A small image VQ-VAE, trained from scratch.
Training: soap at rate 0.002, batches of 512.
Data: trained on rendered landscapes of hills, water and sky, 145000 training examples, 21.9 epochs.
Rows from block 11 of the encoder of a small image VQ-VAE, named by matrix and row number. Rows with one number belong to one neuron. Each number is 128 + 24 x the weight over its row's rms, rounded and kept within 0 to 255. All counts start at 0. Numbers have three digits each. After the name is the row's rms in percent of the matrix's.
After each neuron's rows are labels from the 100 images, of 14848, where the neuron reaches its highest value: "top examples" is what is common among them. Only what is clearly more common there than usual is listed. The data: rendered landscapes of hills, water and sky. In brackets: how many of the 100.
# fc1: MLP up (encoder.blocks.11.mlp.fc1.weight, 1024x256), inputs 0-85
# fc2: MLP down (encoder.blocks.11.mlp.fc2.weight, 256x1024, transposed), outputs 0-85

fc1.113 114:150102130140142120134109114125114116054159114102113140118123141162151144139075148152096142111118103161163133113167122094138139094169123109161110102118125110163122188126140077090115159155142118099086183099133129129135111083172158125131132136118085118126117091
fc2.113 093:150129109113111120105113095135153113159154107120150111109126134163137130144141120126129123119146076132138120129155126125101150138157110107122148177133106123130112121141123137139100134129104132158187176111155145090145149136161094110119087156122090152066129132
top examples: water (71); noon (60)

fc1.26 153:136117135124161125115070136143146137089124128119113143106123144134151158135109112138107148153118141123112180096152124146150070172146157118097131124112133135134129176133128131096088104181108143107101148145183122149151137116130127094135123129201138145147123089
fc2.26 113:132107130140130121112125110142111097136119151124117162139146137110145122126124122113167129087151159136130051137102144145151126154117149101193098131100142136097141099114112138149123152107117105141108149116109109088126159203118130132126097155158109070106141147
top examples: purple alien crags (54)

fc1.578 071:151136100175135116118118139099116143094111173136140137134107150133081112162147102108102124135120169127131180131088150105137133058131174133195141119099131147142173102092103072090101103137144154135132132141138147158151125154131130105101125158111058127151153133
fc2.578 221:120135121064144128146138142143129122136137142108127153122105065120120140128126113135111095159188137154131135146146145150162126082119152166112100157110135150149105154117144123141146075104129118121088147099108139162132156131123119134135106088117139170228107135
top examples: overcast (59); red mesas (38)

fc1.725 178:142162108184119168148124149096120149146168140159143096102144112102108115155106130122146142134085142145111115143104157112106131100134123168139111082117118154128161125142136098151127161142152136120106141167128117102140118154096124120132126109155106152147091113
fc2.725 088:116115124089120139138153124136190127094087110117119127162102189107138124134145128141112135148096149133119075127105130138119155131170093111171131125151111097126153142110103113107130153139135096126133131154141111084137134126118142153137129098160114117141155117
top examples: water (80); noon (60)

fc1.286 084:124144135153113136150128140136126147105126126092131106115137127129136112098135139173091104137103125142118126137129125149099058110092169125160089094110111122128117126134076165136128133147151109114182144084163106121168136116104128105092184137142142155142132141
fc2.286 067:125160131085105139121142132113141102162101145145130145104132170133129144128118155111110108106128147132117116118116123096091126138138148144161060128083102125158119103103158129145141128139128107099133130112134151117149142182132140160136156132160126174186127151
top examples: sun or moon in view (36)

fc1.313 064:123169141154079159108135139124133179074118141133116138145123117134067140183133133162109120141147084132188082070106144139131115122138122115105108139125144121101081173121105115135105123090156083127117164132119114157135115150138142178120146147116145121105124131
fc2.313 065:116118143103144113121120103123137148167128113118142170127125089107121148103125164118103111171106103110152104128134145117113136118131137095143098122145120152142109124104108147141151117115106135133138131115092135149121155194126127084116084109111110142075125118
top examples: sun or moon in view (75); sunset (55); snowy peaks (33)

fc1.5 045:124139129110110156108141145079143106136151115081116123086161100123132133111111141118125110123108186148112113160137145132173137135117098136170076090113142147089090117129131182080117135113115110157129139108124140091147131120109110134150146128165114149115142137
fc2.5 076:121108139164078104141089107115096122141158147122127114118078138132137160119126153145148147020153113100135132124145105133157092124099139164121104135122133123110110124114133147135113142104134132148170110131148131150116047176145130117103124149147112123154153115
top examples: purple alien crags (72)

fc1.343 107:153134170158064141119162133123155135105146170110142111133117159133118144096137150090148123138104140113167121129169151093145186101110136129116132126111147156151131125123118124145126138127163067138159147106063109122088137116138137124115151129079142119155169143
fc2.343 164:140102131134159129146123130105104134140219136117118135159129125074099121123151150117142150065118179124137153132106117156088152154145136122139121115124144109154113137102098145102138106145091125106173103110097142092121121149101119101139135108123129123150120135
top examples: purple alien crags (66)

fc1.533 139:120100189135066159092109103141096171093150096131141097096138119080138152126152162160122123145142082129160101165123140096126167107131091112083097129123149131108137138131136136124099131081091111096156107118146105112098137136156110164123083113075121153133138132
fc2.533 099:117093145168170142133164085141136126136144117122100149109145095111123118128114111076116087134134074143128086111105174145174135106085116149152112110119144135113166155134171125131117137125142120067199105120079126080126132094104122124125144148120131152090148158
top examples: sun or moon in view (58)

fc1.118 071:095140143171076123125111152149159104092125104115139126126113126153095103108131113148151130089117136140151099151111115167129122095138117114184117128146128068163161112131110124183091108129106127109134150146120110136134140127135125149141130136166122109171084157
fc2.118 201:124061136129148133123126147119119148126118099133133139102143134120153140133126191121116136181138120134116149116132147109165131113105137112101103100120147148134149130126151113104095159117087132120132109136111122140119086124174115098129133125131129157050120098
top examples: overcast (49)

fc1.144 068:159129136140075111164116167164184136121114117135129139113159119149125126078110114170117133138126133073144129123113111123150126073167165115123117119096150139159169135085152115027090140137139138117129112098142111129168124137147145136144142133120129133126104158
fc2.144 052:154112131141142130115128125127116101105105136114121147087098117136123133144138131122126118131126110105161137126133132139138145113132148152059143132143112119132110131130164112163090161139136121088161121117148136141155131160105145096114129054107156142135101148
top examples: desert dunes (36)

fc1.649 134:145148055143165127128157101156095129169123126152122115120152142156182133124085114095126110164140110157125133120170157128132110108176157151138106130063117144129138128102131125089143136151113116118114103120164127159156132154116132109157120124172132129163157062
fc2.649 091:093130127140128109140159121127113152107130164127131097113145148129148128130147161118137146080122136124129140117141146151160126128151136170137079143123146160094108128121131117099145186123128139115107101111130136078128109253125136141120161165111122169116137089
top examples: night (58); green hills (39)

fc1.516 084:140137089134144173114196127101105108093104184137134161125118128164107113119118098149121103121159175135137155157104097127099138120138160115166109132131105099151109096132095112174140137150103141157109141135115146166126127131159144076117102119114144130152126147
fc2.516 060:148116101168101080144119108151106148128135188134097097157139085112117132148101205144136132141136157142170127168148130137123114111137157155113127143132167133136119131110126124133143182133152126130126127116116142144087118115112126149132162137103127151111154119
top examples: overcast (53)

fc1.39 075:115139104113096141178145120121134128117142129122142132199119145108096138171134146150127111104117148080148113100124124131085155095146157107180134119164153138136150159146126116109077111149124092111135130190119093151123149154160107116149155149128127091114142133
fc2.39 343:151081129145115120114125131141120146145205140129148171161123159130144118133083122116115113127073095085125137127098119112175134132149133126111164100124141131086135132133182124096102121140131123129203129132163109161130058081118121129130127168109099137105135155
top examples: overcast (64)

fc1.229 136:118105131105082152116146151128140116138115132125097128119140120117105118139082135176102093090100148142153128140157159125157152089172150149134099071124139128119134143089115075148084110125140131096116140149114149143126138138144158132098132135133110144114140128
fc2.229 077:117149133121122086146100127165165158107097145130128160124133151148133102131055121153108150121115117072136106168056146146122168115120119154140136116134140139102091124144090097142129118130111120123117120133097130136133104176134117136122096122100169085163115117
top examples: sunset (71); snowy peaks (69)

fc1.38 074:191154112200079126162151168113134136094110140135112176141128173151124152100097124147119111104125098120146127090129103142158145115160185131172117150139138177096118119092091107135096144113097142135151132065141101147152124171108149113140110111130127099140135129
fc2.38 137:102148144139131103133122154126098149092162152133103116125107120135126146143093105143126135096130165119132112144134101123099152145156133144158124178129119140147104113140127131148095128118145138162104073111191143111139136090167138149129165130151124159105128126
top examples: overcast (51); snowy peaks (41)

fc1.166 146:117088114179138167055122100121164117095106157129117127122092137178184133108157136126118118129132127185104130137119134099139142126140117103149095115124143152119108128108117137161134125108117116115113114163132134144145121122099101126152135090133167100122150095
fc2.166 066:131129126093111147146114148096135118178115142108157158103131127132147107113120153146114119158154116134110103124145153169123101143133123182154135105117135110133128107164138162089119214103117104148153099134074106153127081103139106111137159155086079127120173145
top examples: red mesas (42)

fc1.45 139:141127140086117115137137170133125114108135112141114136155130103076126124125111153115129111103114129091130133106141129127113135124091139098116128127146163121129094131115166120149075130118118162116104126097165142136126113128103158140143107148129166118132064132
fc2.45 130:110157094149111145139131146128162119122159116125122107132116119146107126129121142133128155058136128120122098115173130130109172136108114159097129116136145109164119162114076137155158164121144125123108117130107153133125106138090133137114132155142139180170124098
top examples: night (99)

fc1.104 111:097151124110140122169151084130130096133129142143100134103119162162116138133093139139084162134070121118122114089108113135122160128140082147119114125129164176134107121090142127139136139115154149122128148153156154128159154105153137167098080095180135138099086094
fc2.104 112:149160113104134109120109128110137187134178122106139147128144106174130135118117139102119117043101106145132086123172136074160134151125150112137138113122137089127129128122129126123128132140106127129148131138086130128134124126059143109134109159117121140142123157
top examples: red mesas (34)

fc1.284 068:107119172193077115133124146080161120079127134144144140132116122159105111136122107153129143111161119167135104090134099156093148113120140117189120122130132090137162113155135117154129106113099126132104130134148131152131110127143110159144125129167112137178114118
fc2.284 153:079135131062131160118158096131138133138145108125155124137138110119149145133108095125117125137173181132120168098128112092091129125063114159141118114109144106164139131112155118111169173162146145132153105130164129146117132166172137120116132169104123160157143156
top examples: overcast (51); snowy peaks (33)

fc1.46 072:086165120169121160139139118120149157138105130093131156146151170150154162147122182136143168153117148100121132134116115089134096136190107120114141089107133135135133153127136124155143137108150151150121156138120112142137112110112143123165153142146080133096132145
fc2.46 059:115121112140132130109132104125102076091093154142122127167101120143139136126127145111136134122162077144137109137161130126117127152111139124131095095110132107127139144120132139115140196115155152125113179173134114144106186133124113112091162064136082141143127131
top examples: red mesas (56)

fc1.375 079:152115117133103137132127091136125134075133121139150127113140131134105107133134119119143169123151145143089113160134096163078102122142126146170160143112125130145143160151161137095120112155098144139094116161174136165127121142093142183140132150136133111146104127
fc2.375 146:118135138107158137124136139103103142130131140144120120099126107110147113124140145110137150083097138146114123119137120117112124137155138102126124075128150113149137112140130129147119126098139114122114089138118144168126144120170135151122101113124143149118114136
top examples: green hills (38); terraced slopes (34)

fc1.717 105:123153146181148144087141093100124151088104113130120161155098111139113176085129167142096158121147102130167154106147111130132161164104121118101109143106146142152120141135106127142084113131131102140123163141110155117101132143151138138104124117124152132117121147
fc2.717 080:152103149110102142126136123135154089137096145119074116167152143135118108129099121154113126165105128142157119134128139118178170141138143147131174087137124119165108132125105139166097099136147133123165152158124147166110127147114106112150116184122130115155110144
top examples: night (83); purple alien crags (42)

fc1.412 074:118180149153115118126139129093141163111111131110131136132157127144049149082134120141111155099117079129109141134138116118116144105134170141130134074137142123162145116063137128103116115152125122105111164056128112151129153143116119108173127145154161116183133128
fc2.412 072:139055155154139148128114120140140087129138114137118111140123167118156141137130121139123103115106157160098105153104153178105179100116093166162062135118144190172141124132105127160145112162135142127092134113150133102149148142110109125127149137127154157112126125
top examples: terraced slopes (39); red mesas (33)

fc1.124 072:122176110165119156090125109143104080123112128098110164075120097130120130097127105145132147138134097123152145113114189147153149107127130117136138090121101139107135114046127082122109104144109134107124120179131189124143148104094130108175163168111131152156107090
fc2.124 084:112109120085106123097145137123148166139133153142136082115115144126127129136152122089137101099135117105136143133120147148153146143112122160137105090118144115103147104161120120092112125134161121153085163125159115166111142121121121111108152106112124064088144133
top examples: sunset (54); snowy peaks (50)

fc1.723 096:086125059107147148167121141136139126095107121140096128121116124130135178085115139158096088139092135132093122108106151129125113169171103140093131130115115166131163074084145143157143177100142160117096163154136130091147084099148161136098103106149113168110115122
fc2.723 096:147097089167121132112144127098121106131108149134132118136112170139115114106116104128117113146161110119119093152093131173120128140158125190153138144116122124134108109133134121141128178149129116126128139125090139171132130163146105128115097139138127124170113119
top examples: noon (73); snowy peaks (45)

fc1.386 057:115101138098132104136124108154105102129103144095123092124130153185129129100107113102116111128074139115109146089122144111127109135120154142111104114105113129146127151113155111160099108168121101072138141132157092102132106134154113126159131114120104122102120072
fc2.386 118:133108154126098134114104127117153059121107151139141154133136131168136154135126135093127105086160156118121099122164115117154107114121116115106100187156130114146135097132098126106143145135152114108131109134179111155138113097081135139128140157123107121096127146
top examples: snowy peaks (62); sunset (53)

fc1.404 052:144099173092204156090122135132130122111141119100108136134127126142115127127107089128119114095103157117149144139163168135135100135188137127125123093102159158105099112109112121116140105114073150144134154148134099113154103134108117124129131145153142109163151101
fc2.404 051:138115113102064123136112123127102145132157112112151160128104097119150127127142111145134096124184084127129122098140167151138118158091100121134124082135093152103136135126145152131164131158149136146176113138143124133129140120107115109128134088153139157136113111
top examples: overcast (75); snowy peaks (39)

fc1.606 115:105136070154114123097140146117144138120123121150125136113141104122148109089117138132134107110129079124156130134129161114108121149126159196126138105138125122144110115160145208163102135175160107086121147105154132147122100113081123165074153183130166146133154051
fc2.606 089:146149117184139120121125132118119106146115108080117171097121119154142112135138069121134118085160152109135068135127146094125119122143150118094080109149154144098114089110115112123084147103097107125121161103103116131118102113106122124110138102154074193096140163
top examples: terraced slopes (37); green hills (35)

fc1.324 061:119081091134107103145125179152123130120172130140137132138119114103110112129164105144144132128139133152126161116103149156134114142145141119144101137119158173137151153132144135057094107083090132144088134165144131143148097149147141127086184155121148159143115106
fc2.324 117:071163105162110142122121125133123099126164086132128126107123154143132132115101110138124109167103090134132112120135119128098113136099120161163177114131115146129131133130140136162112171121150129114122115128164131162134124213138126154150119134148156126110133148
top examples: desert dunes (44)

fc1.556 137:122125142102142135141141141125153111110111129120130113132141104148149141168121111151130159115095130152100109131109118098164110124112137113121169141139129131104120168176122101118104142151148102171100154120105105083172156098154109138104129108118156094149113125
fc2.556 087:145126141152121137131127105138097103103110118143124146133145092153124127116143068116133115170088112159110149139141121142118120153136148126155111123133115136069166127137081097106121067130149154104130135120136096123149123158117147133144149131137135112125105133
top examples: sunset (85); water (77); snowy peaks (39)

fc1.363 059:160097141158201169132151137119140107159139130135123111100158147131125118098117121164158164148163111100133196109159146137098121146187150140124109160155100144110129166135123130092126108168147135138097097132189147153132095143147123136149160147149121134115119129
fc2.363 066:105114115106105118114179136122140058109138137127136089109146159128141125135155116129163161138144154140163153132133098128155143130149131117157023082139147143138119078103094133149130082155087102175150105144162144048124124113137134121132089149134132119169120107
top examples: snowy peaks (32)

fc1.132 208:093117157103151157179116136148161128117137152135083134165104128126175105153117130136163097123149111140113101129067154106141110113099118152142152098095155092084108119182128155168124141097163159101167154124122154093116135093118169096159143138170150107134168082
fc2.132 115:139111125108109126126138109104138147138135136126083099129138151129114115161126078105152131068121174127109125139156127153153154147115114176124191104138121131080154127146142142129136124109108126122129129127123121168135159110136103134128132099103144106103118113
top examples: purple alien crags (86); noon (63)

fc1.102 065:172153145129064106124153141131128129127076151132121165139130108116099160145107117149145108124095122098163156170149100097130131121082161113162098168148148122149125135173128101094062158159150094105100139096104129143109144139120122178139154107105145082113113089
fc2.102 122:099122105142150139134111110116122149150136169140145133132138154173129122126129116133124104121097131094131140133129148153116128146112112133125051062123135128153147130133153117130113151145133101102039124117149118127137150166116139142128132177121136099075128113
top examples: sun or moon in view (44)

fc1.260 086:138117174106070144107131172112106125113105108096144157120148092128131198140199138149130150122153110131154107091102130143124114109161110143152126132102131134120128116144125093164113122087109079144126146116072126121126134127133089180139126131095101128136137134
fc2.260 131:124169169177137134131106122116090108127115153107144119128141151157130115118142134129121126107121105110134159151158145104127131114122092102119126103156130123087126138148157116134147174096128145120139133137079132121104099154157116122127118077125154163090133107
top examples: sun or moon in view (50)

fc1.454 065:126170078125146133131161146097149106142120105124136138126132134129090133113100133183132141145174144093101124098149132130105150119110136100095185100131110133117071093123097129074153137164135112139136105123156081138129116125145124139134110131182134169118128101
fc2.454 063:132142117136111136108100115122100141102113117117117125155132111146162124124130146105109130194105100132113146130141138149124148119145113152108146110095148140115147099129112131138164148113154124134199104140116085192146118038146099109122165135127133168086148115
top examples: night (86); fog (61)

fc1.685 173:184105124180142153135103096121137121103152111137113106118161149120171142200113111154111184105070083161119102137129106133155179115117110123139150131171174085132136150122111099173107105095111134119139146139177146152129175123134136125152111131153160105149123084
fc2.685 085:143126105158133097122184109142134129119120148141134110137117159173149129137119124141125113090138138109117079103160099116143135112177149115137176102134083148146136116129084111152137124102095134114074108121169115127118137138137131163121130094142131109115094119
top examples: dark volcanic rock (44)

fc1.282 075:132138117155024116124167101115154131116079103158099131110165105136123131130063155158162150111132061130160077139140162150139110105078131088135129144158125165121100126170134102149058132115127123113118160130132135151089119112137127170116130119114139104143109121
fc2.282 057:110160146129167120175115142140127148143125123115140159145138203149115153139102110127109118089129130127117130134106171111168149146093117169131162133159112119121139126120157098112100088122159147074130138116109134141142126132157115166101077146138139112097101108
top examples: sun or moon in view (65); sunset (53); snowy peaks (47)

fc1.384 064:123175122166125155095097142130130142115159156156143095111135154149128170125137159123154108113123127144107154128168065120103076103148164149174146123150109160160153156141116106070092145102135140114116156142125115138146162151137137096126153145136112113143140143
fc2.384 160:112097110099118132133143130138125111097126122112159117123132136155128096115116135160134142075149138110121130119117103123143087130159121126162123072107137124109142110111073111148118199088111137177065148133121144149120068101130124174121126151135091178142120125
top examples: red mesas (55)

fc1.291 082:155127136126117122074133113137112139108170142118083141129157098130121142131126143127102143149193122110185118121127126113158156123129123155105103125156135105157136122085104140138160139114168119141133174157124167110134104142116097165104134116102156151141100076
fc2.291 107:088182154157118132130146127104131130129147141126130112119079095141125130123151104126151109100147106157118189139135126125130138092105147105150137097126135105139169114137188123118126146131089151178066165121121124130123145167117133115129154163126147109071118148
top examples: terraced slopes (34)

fc1.329 075:121120133169154147101126179165145115133141118101124155125106126138176104128133150110115141137144081166124143101136134142129104133136122152168119098104106156135137139112129145077127168087139160094150116107102083133137152137150124149132111150129115139128102129
fc2.329 077:146147125169132080115135142123113130115144150158133119155122085145125129141130099123135121084160150074124142124152099138151119149126139074126115118113132126148130143133178137102142150087098149115140117117140149095113065075120110127146144141126163113131146124
top examples: red mesas (35)

fc1.0 075:109141207173144160108092166168105101153155142154155124139103117112150115120100172156109126144118118157139109144125139118105212115125148131128136108155153158125159133123119147118116093117137134119100109144155148132133121145129113142116141141107110108138146097
fc2.0 060:106125169135127132108127132140132101125119103101105066116145116106136098134123140062125099122110096090142144132171131128165158148099146117153122124107125155153143132137070152122123121122106126137128131140117149160121129096090155110129136145097106171162112134
top examples: terraced slopes (41)

fc1.211 050:112121158147101113112146148147119144146139131109110148153118156153133111129079086141164126149111115103199135123141149130152104112121156114114115098102154132169173153166105109135116123111157097172096138083112102168108153086125151124120140141093104139134121128
fc2.211 049:148158113145133135104137142148107077151174127113130100148106117148114124098123103124127122116155115132152129131152127116138130147124146096082108109136128108156125110148110134107112096143124184132118078133124149098132156119131169082136114125143097125115121097
top examples: red mesas (34)

fc1.647 069:150180197114043119113111152134138186143116143126127105152103151122123091131129139129148156096125119122130105166100129118116114105136191115189125141127135123117147158116160111159126141081133069139168145118094117154077140141108108109167136094088161132107144120
fc2.647 127:145074140175150114127094131134121135147091125131132157110144103096111129119117150136136112111167128126122141130129104112124083137169122148052083163124135175152141112129128124119140168118157127155161116119134131133092147165086135121127120122158115144126110141
top examples: sun or moon in view (75); sunset (62)

fc1.541 083:108168148111109127133113099123105099143130128150108126110096109103119134171095122148149122092129130131146143115121142133137177142136148090131136128157122104103113137121093126142169123140124147156124124111172146137133144107100116118163125105119105128120148135
fc2.541 083:138127127183117088151126103110164116121167131090116139124152162118131121142131091124119150158151108124134131125144134115137093123128126101151119087113151097126089099120122089112136146126123140128170096105173124101138073053091133134155126173111127194157126106
top examples: sunset (64); snowy peaks (63)

fc1.152 158:151128129154135119141119134123155134106148139139145111102134139143144153136115143097102137119111128163178145145149134137151159149111117169135127144125168099099122136164103107158126091097105152117137169110103144114088150107141135135146122142149149113156159136
fc2.152 141:135128137099102128133163121133119186149136154131092151107102167132096114142103157127108125143120092109154150122147128117167134158119171158120148137148135156076143126125168133114139113111154130116115123125149133168126098099073113111144159143080115102080101115
top examples: purple alien crags (82)

fc1.96 083:090141144158089136119106135144157179115105125131121142104118096117140095083127140132123099103128114129113120153139141123096078122191120102101109108149145114113116134115116141140112128152136083108129140161130167155091139107105103161118171132148112121128126067
fc2.96 061:102091165161165105123138153155144082126095096104154120126141129137147152130098104088145096136199105102103102118112132123149124156113127161111150111141091159125096110119113156099082105113119117126135091124155156125107088110125126124128106128146128197095177182
top examples: red mesas (62)

fc1.176 057:099177149137125172116120078146148125120113091096114122128108139175097113047105091147159132152114134102143102138158112079171081141113146125129107113133158167077161105153161119098101109164138157127128104151152102152148139119126126147129142156133130155133147138
fc2.176 051:110107119115119130133104109138150158139132109141144104138119136127113117144107117143144154158107106118103143145107098165140116157100103123113139155156072131087191122142135086161118121145125132061148100131144093121161153133136128109111113084155139140071142128
top examples: noon (59); snowy peaks (47)

fc1.107 096:111154107157133125114168102088150135103115149160119132091150123081118104110146132137111121093120080121138104123121141156115158149137130124143110107141107143113105146155144172108071130142130127129093122145162136115135135122125176108158184179111133142124170143
fc2.107 058:107140108144110136143095108095115145172135086078148138133125128093110131116114093105086157088113121105104116084126145148147153119101106112126096098131141112084150115143119122098091119159151101167133189155175130094146114086103128127125135121107129149094148140
top examples: water (86); noon (70); terraced slopes (38)

fc1.534 079:160148156167087138149121135111175159093133133144121137127142101192149111140144143144105125111129126160148117162123162131114121114154128104118131108098116123124150166155112112154105146096116166107093161115097131089153123149127130156170135108126142157139108132
fc2.534 083:149146135095155130154164138118124133139089128106147137146113171163093117131116172137114091134092098119129168113099148158098128103151136149138039164116145115152142135135133129150133107152155135110118084149133137107126133116123109100135151131090086121122104147
top examples: snowy peaks (32)

fc1.326 081:110101160154111129137114155128135135154110138117146098100091151150162146149114126117136136127103118135080154128140127131100129086114129153176121136109128134145129172133114107091140133145121108135093116113106148101119159120143130113160171157089131117153185153
fc2.326 178:161143126104130129128121116110164131135103111123090170141132081120133119145145134114146138092093122123110098135141130126119128133091144154096142115142117148130140127115104134133118136161146141160121119120189141140121075100129098125133108103143121135167132159
top examples: water (89); noon (59); desert dunes (40)

fc1.452 168:111136120112120123127123136098132126151121112161141046110151099132120177121083140139115116117120138116111130121110135127111117128160163129124116058097120141122142151155120106137141205120144107162149109142111134102163127116140135133138163144176156142150090121
fc2.452 095:173056120122138146125118138146121099097105125119133134159148141126128114105115090139108183118130131085128139127125120097133097136113143159123163165130144111129092141132164103102129196091099110113093135145105100124137103130156124165105084095148127166121147154
top examples: terraced slopes (46)

fc1.349 195:113098112189104129110102084140087152145121111116144130076133127101158116133178117147125158115125105142101137139159144168117146110107103143137124143106145087139130134095110168116137107157085106115121106097119105104140148130120112125197113147146109123125115124
fc2.349 081:181141126132131135162159135119150131117116146145138144096168119171125130148152115101154153079108119117148167113119127142140141168102066094160097123102118141123130138112092126149162110119110117146123161154119133100141151153087145099092164119106128078129125126
top examples: dark volcanic rock (49)

fc1.168 166:078134080156162121118119170130123111113137173152122164121112134136101151169126130174128157128116127079145128136151105139089119119144133128147124116112114111131138092146149140104103137152094097134104138131125124107118154118164119083118107122163141112191096103
fc2.168 064:110137130136100119164132145120101158152146168148136149167130123173141118127118130109146142123114122101156134141128083189110127113103102143145145096079082119180121147101132122109165130113109107138066115121127137107149139139121114156136131159146115109100128137
top examples: desert dunes (42)

fc1.242 061:126147134107118133119128114142138114092145135107115145143103174149101136173099138110093136140135129143169158128131105131124151102181142097121146108112102149158157113108081140154155106174137073120127146104125134119124105131087119106098127160077170124150120127
fc2.242 064:149178150166169131125146108136159146119080141108121171135144175140091143115119134163138104103106150112126120142118116136119129119099117132130168169128146130165142146144142130104128083121101143155046173118089141118135136114180126131151152106129156108094094128
top examples: water (78); noon (53); purple alien crags (37)

fc1.139 064:156159165176117145106130143103105143102132125125142117093145102127099139139134102121102123089111132129116123159129145144081154085156124120200134125159131093110148172080122127134095113114127086108114138123126155138138131138151119115100146146164125137136119127
fc2.139 114:149128127088117132130167146127136159155139128130090150095125140133144137132138167136138186100164140174130145115081136114075122110137156165126083130118133112120106103109133088142152120106101106104121150131108126164146128096123124159146146112159113144126112110
top examples: green hills (41); terraced slopes (39)

fc1.731 102:203095135137119136142112148113131133126162156181103116136151122154185096118103137145121138133138132169132123168100148140145114109130110119122144108095125109156149124124125140157114140145116140161096121104132114102110132119108111082105140144130159143148115126
fc2.731 089:153196155111127124121135146088127168131136112117137124166124123124108126138139135147132084056098145119138148146121136112116144102138129122113123122085143113111108129119117100126150146096127124144111173121142122192133136141117141084130143126102096110122122140
top examples: water (86); noon (57); snowy peaks (35)

fc1.575 060:101155081164075120125129158132155108105170157130124126104145087099139145086104107159117134121129079123098084116147139131106070167107100155134119114113141127166122139141109141195089084138101132126108133167096131121144086115135125130132143152140124152140133152
fc2.575 047:131111140072107164130116141118074075145116127112142126115113114093109122101114114112133125154116119159082115104137118165115137177136075153130123110143123119183129139133120157090118119122110149126163115126104101126164119152117135106082085076144121086118127135
top examples: clouds (93); noon (87)